From a checkpoint of a small multi-label audio tagger.
Model: 7.26M parameters, log mel input, arch conformer, norm rmsnorm, activation gelu_tanh.
Training: muon at rate 0.029, 7600 steps, batches of 512.
Data: trained on short made-up English sentences, spoken by a formant synthesiser in many voices, 26041 training examples.
Rows from block 2 of a small multi-label audio tagger, named by matrix and row number. Rows with one number belong to one neuron. Each number is 128 + 24 x the weight over its row's rms, rounded and kept within 0 to 255. All counts start at 0. Numbers have three digits each.
After each neuron's rows are labels from the 100 clips, of 14848, where the neuron reaches its highest value: "top examples" is what is common among them. Only what is clearly more common there than usual is listed. The data: short made-up English sentences, spoken by a formant synthesiser in many voices. In brackets: how many of the 100.
# fc1: first MLP up (model.blocks.2.ff1.fc1.weight, 576x192), inputs 96-191
# fc2: first MLP down (model.blocks.2.ff1.fc2.weight, 192x576, transposed), outputs 96-191

fc1.325:136097140123113128094127123138173114180141143176135103113113136121087148157094117103130151159145134123163154131118119121109168104111098143138130129155127156107106157122126146130141143088165132136118147111126126115139154164140120144110128115121086106090180153133146133114163151109097071146
fc2.325:133112137141139103129153096164101113142142153091125119156148122105135107136147125067111159167147140123163135100164103140107156156166118158178093113127142161101120134126100130159129143124146134118113143139116116186127107147115117108119109129122136110140097147165098118113164093146121145118
top examples: rumble (31)

fc1.306:120091132129145172141107110127091121179114127155136115110109136134159149076115126121156097112100149137177106098121124095117141085133084109121128103120084144114093116124195103159115099137112112079093121109144142116096170155128126148128113099087164082116105160172107123132124128127132093110
fc2.306:096097183115157133138133086106139166109104093159109117133143154115149136120140161089121166134101118151098079116134102122165160153134103150142132111130126124165116151138166086127136093164091124142104128115123152148157093101146169128138140081138152131126121154158128154123125153142130155096
top examples: reverberation (99); /k/ (71); voice: child-like voice (56); /ɑ/ (54)

fc1.294:115106157142127065168120091140154156140126150119092112110130119091123116143160152150161170126143127119074139109140127123066144149133137096155127084130109102091137096175145101116127136143133134116152112148161130118124113147096136113118147113140096160090102109138155169108141097116106106116
fc2.294:159107136067135118134131145083142088159169116109133115132136122149127137117119096172112103161116117148134082139132156150119131112150135139108168152146137151100172123117129116117123148136152149095113132158104192138158124072148135143099144144088119128132189100152184151147158179131108089159
top examples: voice: child-like voice (66); /aʊ/ (65); "our" (36); muffled (low-pass) (32)

fc1.517:109141119125094122163136135125158079164138139146069144130136096136154150158100136104158159135137161127126152149140096109121134063162110097135133142137171139111090118112075127158091158158097113147153098128134132157153091128124135096169165137140164141140156141133122141138112151094103171106
fc2.517:142096175084118166134123090114160145162118132146084113134138150128128089141111130132160154085167175065172148136140138125132130140145119061156135160154147138118139145109092134122119137074165109192117159102150121110169140149123113098153119101114152129168112149161100127130140174123152117108
top examples: clipping (53); /ɔ/ (51)

fc1.92:119147117112140127146158115126110180115125154142102157125100131146110120062093143107107169109105114142134092132159173156125106159104092116103120125168144146130105063116135134069166092127135114103151158143161129132143123102116115136117130147092132129129118138091115135091136154107136106184
fc2.92:137153087174120119122141091141099135151139099102147153147150153153070128151120121170104124123113117090115133142105121062118160132118111166132137128123124161103126098103077154099119136129125168185133113129131139118114182119084177146150171114129126100109112125134126142082131169121143100115
top examples: voice: child-like voice (61); /j/ (25)

fc1.415:132129136163123122130117170155160094140102103183094119156120117131118168134157134069101173137114113162150153103121101085122167103102104172146134081111161155177133115084146100138148108162122134144145126089140137104134122078120093097173120114158139102137167140139122117112123170141114125155
fc2.415:128122145139123104142114157129091119136138095155113118133161093145164148137123156129148115154141116164115154129138106105113112120157098104179133135104127148152137143149143086136141085076111120115090147139113165122165135130153094097157163074092132146117153173142189114175161137120113114116
top examples: reverberation (100); voice: child-like voice (79); /ɛ/ (74)

fc1.400:157129121138120130137147133126107109119159098132096106140117119150165158177152068130154145134109131107117178150118122097141108112149120129134106109130157107126131108140160152109132144130163150110137163100130151139149134145122155130125144141175118110122139159124090104127134119109125102154
fc2.400:133133131142150124151159093161117063102180146135098118149125141115159125127117138100136119091180179089157114097119128130121134125138153139087110137151175115172120120148140140073114112101105139123121156120146101099170158119137138148138100131161105119102146156111102102152118093104090156144
top examples: thin (high-pass) (32)

fc1.398:146143094096123131101120094102127133156128131141114133085085138124093168160137141126122097123113114098146164119101147128166161105114098115092115092144073112165148133148124106091147141138140124151144130115139110150142102110144107097159129100139124122148162102151082125173151119128129162111
fc2.398:163128140093118148131142080104138111126111115133143131139091112129134140150172154095072128159127122119160157150114123124161100121088153105105165104141128128167136078118117132121081136096143123129147112131138124113101134128108109103127121131126142138150156094101159128161145117106070123138
top examples: clipping (37)

fc1.223:157138075128144115111081139149078148135127173129127141132131084136079125145142148092179119123135152114150092130105121142149109133110134177193155122115154141115159129108139128113098156113161120124132173094115083132140132132139116141162089129130101115136119180132157121123104144129174117098
fc2.223:162144118179125105130147137143111115123085130123060157126123133136137123114148098108100131149120164159099158136139110131161156100126113164143144166148107118133157122129119100153109132096130104145110095109147119115130127129153119124111092088104174105079091109113161132140086138151152175097
top examples: whispered (68); thin (high-pass) (58)

fc1.119:133137196111131131138124165119086154148113145087171099096140136115173117132150145109138125154133131097140137153131135140088083164151109125149131127205105123101120154186150148095162148126142139130149132187134119143136149179115127150164131118151102113120087106126119095149161140136108114123
fc2.119:139134139106125148126114168133129144105102140159163123097178153154079131097158145111120084145109170104110074120143156153146121140107096152135123104172087158096122159131138128121136184139111090115106154107139112135115115127060109146122106111148122105112119083128185090142118105116131145168
top examples: /aɪ/ (62); clipping (34); whispered (29)

fc1.334:156092084137116116179089142144109129089145155116117156112114162103145139117125110122136131093145130117121150121076144206148086135134171143091066172157119132169158139144117154123167140129132147150109121119091120136134106132137147116122164143142132157118128180122108149119152115112136135138
fc2.334:150116123117132137121125149122148136083140110140131109124112110135135187091086089135108113152186120094116113155096115112183140130108122152138123084150107124167120124112127145100131115141123123154129141122086138162146149124139127093095158155168156110105129099127126102157147106089132157142
top examples: whispered (35)

fc1.191:109155156131122165122115128135133142137125124159129136105119134117089116120107094121115140120146128093132136080147116144136146147131119112127088164129132136128105106132105134128126125162154134133135132114116112107116107169104129123136146094100108126169160112139125143122200148102172138099
fc2.191:143172122155167121132155087117143127162126215135132141110118140091137126127154150142086136099071134106140123134141134119109164089097168135123073137098118121086114136069108084123096123120110098140123099132118134126119143145120131127129117134099150123117111113110136160128144119148094134111
top examples: /k/ (88)

fc1.220:097123127173125152121115126112143114151132141157075102135169102145136124141111135135164105127128139152106112160149131130154114164079153093117127114124127152116148112143138130121163153134126093106114133116130122145134118150123130130125131098134069123150149128106124143114136114116141145101
fc2.220:122139114117133092090109177141111082120148146168142114099123133120135129081131141153112148104108167177117121124113086192090162114142136137095141121135151143121119113102119188150110119138096137129133101114163122156099114136137126106140108126127092155150128126132164080132108131133169152127
top examples: thin (high-pass) (29)

fc1.163:135145076136108123095143147130108080121154140158102161141113126121134139096103097134092121116138119129143150109168129127115134084123166152119116130135091141192165144129174123138117125115146144111118184148141091119115158187139152127152132098137153159128121119118125087095100113121092125100
fc2.163:142161073151119110115151127111131078124099131133085111126102150086121148142117119132122125141107115109159129090142103130179167116148115146149154113120120147130115197134143160147144124067162139111093135139156129147128104120130143111125086125132152120061129135115154116086101105106107150126
top examples: thin (high-pass) (100); quiet level (64); rumble (58)

fc1.285:142083168095120123082102135134138140136121114103121116114108149138127146152108159135098114158110131119153155113099105086116176125121138123124162095068142168110134141082145111114109136130164149125107103139110074135147124142110106154121165095132102113130153139120161146116145153104094129103
fc2.285:139111111116151093098153138168131094143108130122145118112157103148133093131118121126102123132144137130140146133145131136140155178138111197131090136126143167138090132075111113138123134129149107106112108121098146155144099117092126127133126131137154103151121145141111090178134075153106124127
top examples: /k/ (71); /oʊ/ (57); /ʌ/ (33)

fc1.566:098113115133149116136170124200106133102144113168174145088142122144114144112094112133092145118169151146126131131134140146139168104131069157119091131119077132106137138117109144160149170151173124174124135107164122132130158160122163102118097141113145143138115115104129136129143201100138105086
fc2.566:132163134164128126144131108134170129126115142092091137095111163122104134148136148143083109129164130089149125111168138152147164132095132109166097130110119133089137124126124136135134098112144109141110143159142181152084125148110156163100129172152119154161139117171118143114110175157124118137
top examples: /i/ (87); /v/ (78); /ɛ/ (78); "every" (70)

fc1.568:105124116094164101116116125129145135153113092147163162169133084129165095110146139112123121101140150128122123133102094107123138070095128141118094129100090170106133114127122124112126118107098138143167122095114127159133195110141124093138133114100141103137127092167142152122081158102089150158
fc2.568:125119140122127103139160086134145159141147126121121150133105124128171103103103140094146136128156129091163152128193134117096131153165195110139132127111126088101113098155094101170111145124153159167130107102107140148095126117166096132144160099107183119138130146149115120129111145122092115126
top examples: /θ/ (41); "path" (27)

fc1.54:121107150118112109194117109103177161106125154132130155135104153160134144125147151120144168184138149114131147128144136149136123084110143172073125107135136140120164134118104087102149158141119167150090151100110174108153122127119161100133133153139122135163115110142105127117112100134128152113
fc2.54:139127123117133140128142166103147127121183153146145144115176128155145150143112155124113134163181089134099152122130149171159140118131124151135100125141141127188107158159132096118124121151147107076134127120120114131131099127093146112153157152161110115136157080155083096088109150137185114134
top examples: voice: deep voice (69); /ɔ/ (57)

fc1.417:117144134185149137146152130124108135139094130136114125089115121147146127119120100124136148147148184155125165138101149141144124101131126151141148126167156127163158136162165112134102177130115149165102135169112122136127133094131153159178101102151122089133134105122209161171108167115139118114
fc2.417:137122092107149163194146103122147124108100111111136139101121131087148132169168098132114134113096144143107120114101169126165113117090142137127133080143174102135119149121157079142090106125098139143082107137168150170117136125139127121123158136115128123111117144126149101165136115109109121148
top examples: reverberation (81); voice: deep voice (67); /u/ (57); rumble (38)

fc1.289:101134109116147135084118155144115124144101158167138137141138063135131118109120137096140124149099141085146115153131130128101135116116144169121118160127180132139182141120135135132110119145134145110106150115161148104136138136160119134154117131134180147136083116117113138146123143143134108125
fc2.289:101100130126164118120125109129072128089119164112138187117110139165118105164133139146139081090092109143161158089123161117097134149120117124126172134157164073099147125086129147182122133125133142153139168070109114178166158147140126119135136166129148112077121138137175123119124113139102117128
top examples: /θ/ (62); mains hum (41); "threw" (30)

fc1.429:146181065127142112151160131119098138130123074096155116113082125149090109168085080135165123115118109142133117141141146129097098136101133114154149160165106090165147132142163114168128107138138128097099156148086125158143140148152098098101102110136134137148122129082105094136170145113136129156
fc2.429:141156094156136120129145099145139103124118122090155165144139153131126144119148107123131144115106152099135125121139138131143073092080124148122088091123102127113137133112144123134131159111101136157141133132125172117125154117107113093150115133143149111064116134151153150095177124074091157133
top examples: thin (high-pass) (99); whispered (52); rumble (26)

fc1.288:172121167163122129139134086109129135113137137103125137111127114138116146109100171103113152168114127105094110129078112118133089134162121129149088138120068089087137139137120137075150150080143156118154126124092120112105080116089107152155124069133120129082124105098110130173123159115163091162
fc2.288:162121141124090168122110170120139144126125175148127148113119129140139086130089131121152148108099110130137141106127104115100137110124129115143125127127105091158130112112095057141090132109116119097132078129125121120168086150168152150142116104102166090197128148152165146125156112097159133160
top examples: pink noise (78); quiet level (73)

fc1.69:133158130142137155125167112099101117133127139124105139115132135107118134128140157087127130106147148153144138133126130109136128097116137128116184114133176122126116148099093074115150133094041128162109123123120143154119146142137096144085091111139145145166167062154125149130120067128125120156
fc2.69:116163073151145095163179138120138135112096107090119149116165140138131141161156120138119132097129163152141122122149107099122114118075147053163110140111144148145146116160130160126098134141137130098115070145172140115144126106115122165130117114121130152141135157126157121088137136184141075112
top examples: voice: deep voice (75); quiet level (64); "every" (34)

fc1.516:169155152132095119153122193111160130155095199147102127122120130134159151177094126152128135113142157119150133107135165109165103148128073111109163139147161127092119072138172097120074128121120141162101157107109124127099123121164132110159135106120072158140153128110128157092109138146133150138
fc2.516:166077133152122156120198129145150131127119131166128127151101141123142090124173127119141102145130153164143126098113167140138117107124140113118072132137082127114145120136136119144158121132145165141092092156090121111098171132145146140143089085108139149145126137095133130136126149123115123114
top examples: /w/ (65)

fc1.308:096138121091122145149094144139125138152151121135127123157120128132117109130158146136083096148135152114159152126136120136103169102161095095154092147150128129115107089096142132146123124147112142138122149188147136135103093155133128153197148093097124147109098129153136111162149124144142160171
fc2.308:139133098108101083155132144116095073095155109135104080157178155090105085116154133137158124123072152152107120128129133148131141134155133105107092135120133139087160148139151135125155144141160110090122146128146127105139120134104133131118143134087092124130173103136112152108128159135158080144
top examples: /k/ (74); voice: child-like voice (63); muffled (low-pass) (40)

fc1.228:145160159101119091101140121132125153152114156111139105154101120125116110151164124114151113142104124126117129134130130157126085139144164108080132146100148149141118155153128125126152135115180096142113120178112106122134064128148136115111118120172135109134150100158111065113100125122077101087
fc2.228:146144104129109119094160162111120114149134122129150088119150146133114096111111104140158143159162141144125110117151141110098135117112153143151101122127148131095122130110121136127122137120155125151151164161149113097144158112096081133126114144170172092154147130140169147089107097104133120170
top examples: "who" (32); rumble (25)

fc1.472:120161178111154105090137090106135117128125134100174139149146104154134084110145129119110116148108150131120140161156116125104088089141124079081136174132111114128092143142144162140139061126128149160145168119114096130123127134161108162143174109117162120147126152131095157167139113127126111097
fc2.472:111103135104127100087134148126137140118085125131203195151122129152137108112132158162109128129114162140106135129125155087137154096140139109127119122154142067111087147109122135136128135144122142140145112099124113129121134120125106169130151133096131093097103148133097138126140126145137126122
top examples: /θ/ (63); /f/ (46); "thin" (26)

fc1.93:059138117137139139101144136145113115141113117178136137089136118132153128098141110130124141130151114138112087155135127145160118112179125162153122101133136125158097160146096108122110141105133149104078118154112101133135122096174115152109147115132091143116124136150158122179158105144145164101
fc2.93:073179132128113129122100139131147178094158134112101146095147130098179147110125167136152104105085150097127125121102136154125127095132157163156170131122155120128155149168116141128088156155123133083099136134176132154113100097109097082130120129121119083125120124141166099095132103117121110156
top examples: reverberation (61); thin (high-pass) (30)

fc1.196:114103144162116132149104121148109139125164126125094099134126122092151167131107144142141175126144127117114156123141144167167151069148114124116103149088123134134149125149148134114146137157100115139069150090112159153160173102122101142107146123121130096121067158163134131195159109142122120126
fc2.196:146142093154118088163114103105107150098072107137144081127104113155094149141163116142107116152105131121080174130077114152156105100140118145122156124122128151115121122113158111158133120116131098154137140144102120100158119142111104117166132099143103106105125176177171084114139070102089133106
top examples: whispered (26)

fc1.235:126121134135087130144148118132177150161126120168132166137106117134123164154081091144166148180111141158160045126160134129098109153084095127142124127190120107129123146148097156111153094126100149117108138158133118096114131124134153100093135160168142122161136113111125123118192096143069095142
fc2.235:144137132164098155114114147104163074128138162128141118178151129157102164147145074150136134142104154130119079098150148078110151126136106154133150128148115152120169172163116142140128114131122134137161118130114120101132131129137145138130168173146172125153123133132146150138144110131102163126
top examples: clipping (100)

fc1.513:143085109174141113133139133146158142173131155144152114123104147132142183157107133089155101134098139119086144092173139114156141142106090173107097105127162130141107129106141127105110121129129113139130115071089127121124124110098116114123109116143134125212150151114099166156140106133122169155
fc2.513:110103090129148092115136130103163128144148157155128106131096120129134129128083145138160093112097153148166123140114137125156156137153139084089088159167147119137111122159106134159122114148157141116079134114132094133124074176143114082170108088123125160135132135107130164148120123129139193175
top examples: /k/ (90); "key" (25)

fc1.9:140138153127122115101123176114124130139155150142127161161079085155136118111130196142110111148107113141166116137149115089125114100127159156137122133105152109125130122098132143075147118152149124157098153165116091109144134179109138152084140144148176137119117095140120114146110113110121093131
fc2.9:123125139106178084139150119148087142135100121107112129138121114120089129143122129151148116143173182100162137140160150116143113062152144133160148133111166108115150146130104116134133141121112118128116133114144129135163156134141142150127079115104171080077144104102153091086119129096130122128
top examples: thin (high-pass) (50)

fc1.265:099107148143099169120124134137151104142145121153102147105188157118121132129125128117156111152130129130095137127113135090151123085129156148129140132108163080133078136120114085148119170116155115103155101108148119163150172089131133129097137127193086138155130132105152131136112091140169096138
fc2.265:077092132112101145140129128125163108136106117154093101125120145139136157125130126093117128144152109109160120158078130106125170147175108066114148139140142113130112126168107138123099100126098117127158117186126135134132132097100124137145149152110126136120106113152153129094097130154129090107
top examples: /k/ (72); quiet level (59)

fc1.460:146111167168103105124126195148138096157156119118186115118117130153120124152158086116154123132132137148148093134087171143129140134133130088154120106117164108129135093145136152148163145119170176130152148115137152112107156104100113107082131127122147165107115108136125066107142117129113131139
fc2.460:151151146088116120122136133119117046127123133098126111218143121143117134121132111138128148137137148107139122120155090147154105112128159107141164159131123091123163125123148117154092125148125177193142102094126135180098093127144107114110129153148128168117149140157193152125180120133146124106
top examples: clipping (84)

fc1.236:201086125145147176098114123135136081130100115120113155114127156111112165106097123149168094120141153100140097128120108137049140101115146159173097130133173129146120127123129109099097148116144090119102118112108133087146129139079104136158120122142114104155115131115111121187163162128133152150
fc2.236:098130147133111138126109134147129153087077167129121120121111117137132133136136136147131137104122112155134113116103122125087166128133129105135063138129110153125162147136095166174102148110145131113107164120105086107134111135096149086177164124134125119124121138157130085161136172097134111102
top examples: reverberation (98); /k/ (76); /ɑ/ (70)

fc1.149:116123118092137082121147097149117168159148087133125142134124126098093130103156114098103113160082133120104129174189129163098104108142126117125157125129084121089145120088105114106110138136142131078120093151148106141139070149146109101141136077109111160175140122154103130141128098108137101159
fc2.149:123089157141120112079147141136116114108123104101129151120108127118088112126123097138138129122104147108106145102160121133123108136088173125155180129117123110128123117127101084135130107126129110091136136129150124172115125105114108148089095166101115138165087128130214181097120099157130084101
top examples: /ɝ/ (85); voice: child-like voice (56); "her" (43)

fc1.450:145153124165122108142152158099143181127108097121103188072166132153098148192156110103137135187151147111158097137142120159134114085131159085134159148120166104130177177125169082119133147130154123128126109171160095135126126127130142129100106119102088121079166116134121130120153143120156105124
fc2.450:146122116143140129123144134105098106108159136107101140132124144165116140126149139093099148164086122126135071124126116110126104119103163096095093135137136149144143165113152123129164143146123144116106145159116098092102145092119134106143121101114089122106162109128176125180130095118151098127
top examples: /ɝ/ (100); voice: deep voice (74); reverberation (57); "our" (37)

fc1.32:070158147121134126184124120110093130151150103138169147157159166125172095112148100139123131131095144092139112127141128127159138094093131094138096129177121106126143145113103121120166103123175138116099111131110155168106098128110136110125162111158127130125135096136145188135150116124158120159
fc2.32:131080148043103140071130111129149134112164129119122117106108131086135122124162119119124109145151132135111120137164137120138143107110082164104102086128144134128113153080113159108111136122162141168139094142105090104143158107123120153147091105109126159105094146139195101115170178133126147108
top examples: clipping (97); "my" (39)

fc1.500:054108178128141089129130150140131149152095111141152125130077133146117082104143091091129178109129160114144103116143108130134140076128111123108082097153118121083147118124146123109142135121116154146107075162133131131143113126093160155115131102095162134137155099123111110161105166122156142101
fc2.500:133173169134132122135116122167124105155134153139110100140148137121094122128141139116139112086089115128099134159168114161071125122142090134104132154110151123078179117131148158110125112148105130146132133101100123122128145104136165124093137128139180148136182085129177149107107120146116132114
top examples: /i/ (100); /ɛ/ (74); /v/ (70); voice: deep voice (63)

fc1.342:115109116132103103133144125145177114168114108158140061128118183146135095112127139159182116187091142144171094124145125140131129178122126142118107136162117149154105138114091110094162093124127132093121093148154125138091141129130170134113108142172134113148149151167086140134165105124148101052
fc2.342:146118170142126121105114136100128145138162136101159168158119133192109125149137123143115150133117119111111108139086132090118123145155137161123125116156159164127121151125119068178097133141145149144128160100148111175148120119150130164138091088143161100135140131116149143079148125150134126134
top examples: clipping (75); /aʊ/ (51); "our" (35)

fc1.153:118175084122136144141105095144105123138171173121160112092134092085117113144132096164142159117121158142137166155124126124104108148124121119135149132144165143112111118167154146161144059126167145106089143154142113159110101131146143107123113140115114101113139084151137163130124173160134123126
fc2.153:141128136117125124131093064093103100114135160127108146133113131137130083153139097140121144107088167149097144138152159150130099146128100124130086151137180167148115121131069132134109125156143106133182144135135101116082098095116132160069114145126128105143147086110123133118113148134110152171
top examples: /k/ (87); reverberation (85)

fc1.359:107113128166138155115141165168157141125108110171127161094120163161169148099139144170132165103133128175143089140133109133102141133166135179144072104107128140092112106142084086142094155164100136167139131115123133124101094143087127134107114113136133158127122134114131096117158206135146135150
fc2.359:151073133142171141139149162122116119120104138104114142125150185139120130145084116112106115113113139146127124094155137092100129123140092161163133108120130149138117109199079151120138140131119152117121160117137174121146123150164141153117131130146118171135164142090156135097085168118131135111
top examples: /w/ (79); /aɪ/ (64); muffled (low-pass) (49)

fc1.319:105108178144129107123127135127096111118097133144115114161100156110156125129124152098116093151136129118102108126116165115149115146167131070110144157123145142136115142096141088117133103145158182101098168105111142134092120134113139117151116103088114106142147136104084108122163092101173090104
fc2.319:129160120161168148119139113116141123109162132111130137149116161061154136103168141156122177141127152155115109137111094160091142069110123152140127128114147144118089145105078105152139096100077132113104131157149109147162105148138146094150136134142096107141150186145082130094113080128117163142
top examples: /k/ (81)

fc1.11:138129102105154100127138093094122149132131108118084126152107131137112161134156132142146152111109161114136133177125138156106154107114087087135123121099135123134117120157139089124168147130103116120135170130110098101129195107125112093118138120147141140131135120147136144153133154133126113116
fc2.11:145102132094108144144123137134131130116137116087175068141125151160182138153139143104134178153107122099142156116137126142095090111122163167112078125114147088089157097130164102108145150163112118118121120152113106147088135146131107142124141158166160104148151146146188151121119149128110111150
top examples: reverberation (91); /ɝ/ (80); voice: child-like voice (76); /ʌ/ (33)

fc1.126:156150121159169106126162095152083130130129112125110123177116093115116151117160145190124151106133159163105162192156156140144168111143138097107155111139141112100150136164135119143132123149157143101131110147123136106150140148116070135118128092167107095105157085145087148166114148143121106123
fc2.126:142065133108133136112124129134107139157098079067119095115106129070138115116108123093097112138126183126132135152118160132127115089139123092122126135126114161137130168127136126135127148132153116080143146123154149121084117139087142132133169129093101175106147095163118154153144156136133090112
top examples: thin (high-pass) (41); "her" (38)

fc1.129:132090140127101164149091130108137087115116104135124087132094124147144143090074123095132147092160149145134138133148130132137101172115099143131148127138147134148116143133103135117095142084191110101106133122127113097112082096111132107125121127157108130148107143068112109147114098090103086129
fc2.129:102150140140128142104106164130138098108092145134117073147133143139131131141111164081154157130155156171146126090144083101158126153120096167129108100155109148121110158101102142135162210127144152116143147087127139161131081125101141107152126145170161153130145140143126130126061145128162179108
top examples: rumble (95); quiet level (68); thin (high-pass) (53)

fc1.96:105133147152064150093154154108137125128140131136188144109152180127132167119127126137121137143105089159156114125122152142093107120112119114121122160118080128149121165127110126137087137133108122139134117126140106169140172134157135140133166114155119108136159157161108130169113137077111136108
fc2.96:126137092191093148124152157132131106090147118131090157110166116114099121090119120105097139140099134126149134118111148092134123152166135116130155121148142102099146152132114111113135098118124170151145114110162154139117132105113128147120132105132116097094101125092134138133085116129134139115
top examples: /b/ (69); /v/ (68); /ʌ/ (54); "above" (42)

fc1.427:163084134082108137136073143156123160166130103155114141115134143139123181123129136151107118147160135112094160146105116156111085139148146131147098163084094122134125150125103140089139114125116113122146136124105116125150139118167084136120147144163142115129103187159168163099134133142133163155
fc2.427:149126158168104092153111125115119123160163123138137146137110124170144082086125089169157146154122159124117133163133111148163110131164144135112091101142122126141136135091133150112151122142179175120150143123079127117151102144142116111130143149110148156096122098138179139126169133176135145084
top examples: reverberation (82); clipping (25)

fc1.173:131097131148136129122116127128111138142189142134132111135086096137130066107058151202122120138153147114126112177168139135129156144182167160126133172099148153105135153141124123102122110136134154096152155149125128108149131132144127168134152153133164121141149145129075149150111147134115111119
fc2.173:121122139109141133149134115112119135136143095124068160151100138080103129078103120127115135137130135142138086137107159143149099130108159123134140153129144089057122152130170134133148131132128101122173154132121126129099127148118183133134123098132142147140148172152125087108140107152119092147
top examples: /ɝ/ (79); voice: deep voice (60); /aʊ/ (55); thin (high-pass) (40)

fc1.483:154114119149089182140142137097073123136145101135142092131079149114164136122129122127114117152118130101138069119128135117120100172120155139158120077130162124145120150134132120141116108084136141139157143105115084142090168120090103096134094101173082133100101136137106083124114115096089157137
fc2.483:146127095143151095135126139144136087082145157141103135143104134157143124117107088141118122118104152133134101119138107146152139137087154162144121142169146124161135144140127157082161150078092113121088146125112134135144109138169105139123096098109156152125185109097108128075148091110132174102
top examples: thin (high-pass) (79); whispered (37)

fc1.262:102086100166153087130118137128142099138118128189138123104106116105145112097109155115151153161129105142131097116143142116177143057170140163117148107091100169147118136098134141084150186105151129104085116136109114146118115132105097123132150104120132108151111093139088139103128124165132137130
fc2.262:129198164133134110108091154146083132134134107145097137109135086105101130114138141141141080132093137150148132105142130156134101098124148130115151153137099112164100125147161126105148145111108109149158164131104173157162143135096143123097143108140094157136149136128120119088152109147169143125
top examples: "who" (32); "holds" (25)

fc1.175:145129102118139108142102144115136129156119122158109157140131103116154152089100134119162104132146131152127150151153119102142100156140097110085135147115168110146114124141088165140103173145120107142132126108145134144154141104145102118107130102194095116096140136095142173173098159093113149120
fc2.175:181082109110116151135145129116128099154086171119106124132129099143142095108175079108114137106105121109111137124132093144117121146113154101140097083139156162109171140121066099151119146131178140145140159126183130140105136094119134093134104133114128102094117120125097132143132119168086092087
top examples: whispered (75); quiet level (62)

fc1.280:116154108111121117166088181131141093091133136125113098161148103122142110173130110131152120124120109092131105126154095165137128108119127120118109127181139121134124160131116127082088151147154129131157149140136117154132129151101141124158168084127115147119135149140114176097134122116142156074
fc2.280:139144188110105124133129122101123145129121107152131129140166125183138123093093112099139154121112086085087109115151128164115135106119128116114151149102140133090111150126147116127107119111143109186112169174163141128096098179153123102146114138114141145121122154178130134124083124132134135108
top examples: whispered (27)

fc1.376:143138108126151106176125133096128149159091147154172129167086125123147133164139173113121133135120127105106123138129107114143117106161174160141187151144169133117163105169172123131161138121142137135078107123119101119168114139102131121137095148148123157158119146093165146126124106105119145144
fc2.376:100164097138120148118160131184128124118093140133145113143130158158092138182144131150131149112144126112132137143122079106121128140152090076117131132112151145155126143132119135119127117153119116108162150120166114105144114142157094146105143108168147104151151085153202091153145121114144130165
top examples: voice: deep voice (70); /p/ (65); quiet level (59); mains hum (25)

fc1.524:107108116154123122168147128113128124154152108143098079091139128079120162119127139091099141204107125128139154086144117088147153125136128111066110136124125162132094105069135100122128140120127112185125119115098118127185131157145114115142159075127131098119107118112150187122157114137105141094
fc2.524:120135134169120136145103116128120153138140141105116122128120101096102128103103144134090104115102147098110133150098128147104147150148152132131143099131136140114083139137147149078139115141142140125082185091151125115152118134105131097132170119099119137135117127124095095163167076124184123120
top examples: clipping (37)

fc1.165:127120119145115120137111160133141116134155137166106126121121104151137147148166151125145065098143133157133141081108129141145102136126131102124147138151106123104122132129134085150090140122117139148134144150090130145122154114182100124103107121142171147131130105113121124141111079170170075107
fc2.165:110132102138137169090131123147145108117142139135103131089114102119160139141150145101116102072159132154152154116134147112105097135108111089089088137156131104117160129102169115113101106123127108102101078110177146087132091110120118137145120142133094133114177122107151130107160140146106095128
top examples: pink noise (32); muffled (low-pass) (30)

fc1.465:122124111163132108143148142085166116097102142127147129151170130110083167109110135128120138112175117108158096089181119171111120134147181145141133139086111137150145200151132100139134158121129135122165106154110145109130100090128143170142111160139111106142155165100108087150117142096092118131
fc2.465:143131089178142122100150124128147127137116134078122113136139083136070187094158112162167185130122096128117097061123124102110173104112158108163123130143107129096135160135153128144124168136123142104145144126103101117164120122135127158124156088114134138120152132117106104174117102133108144145
top examples: /aɪ/ (92); voice: deep voice (52); "shiny" (26)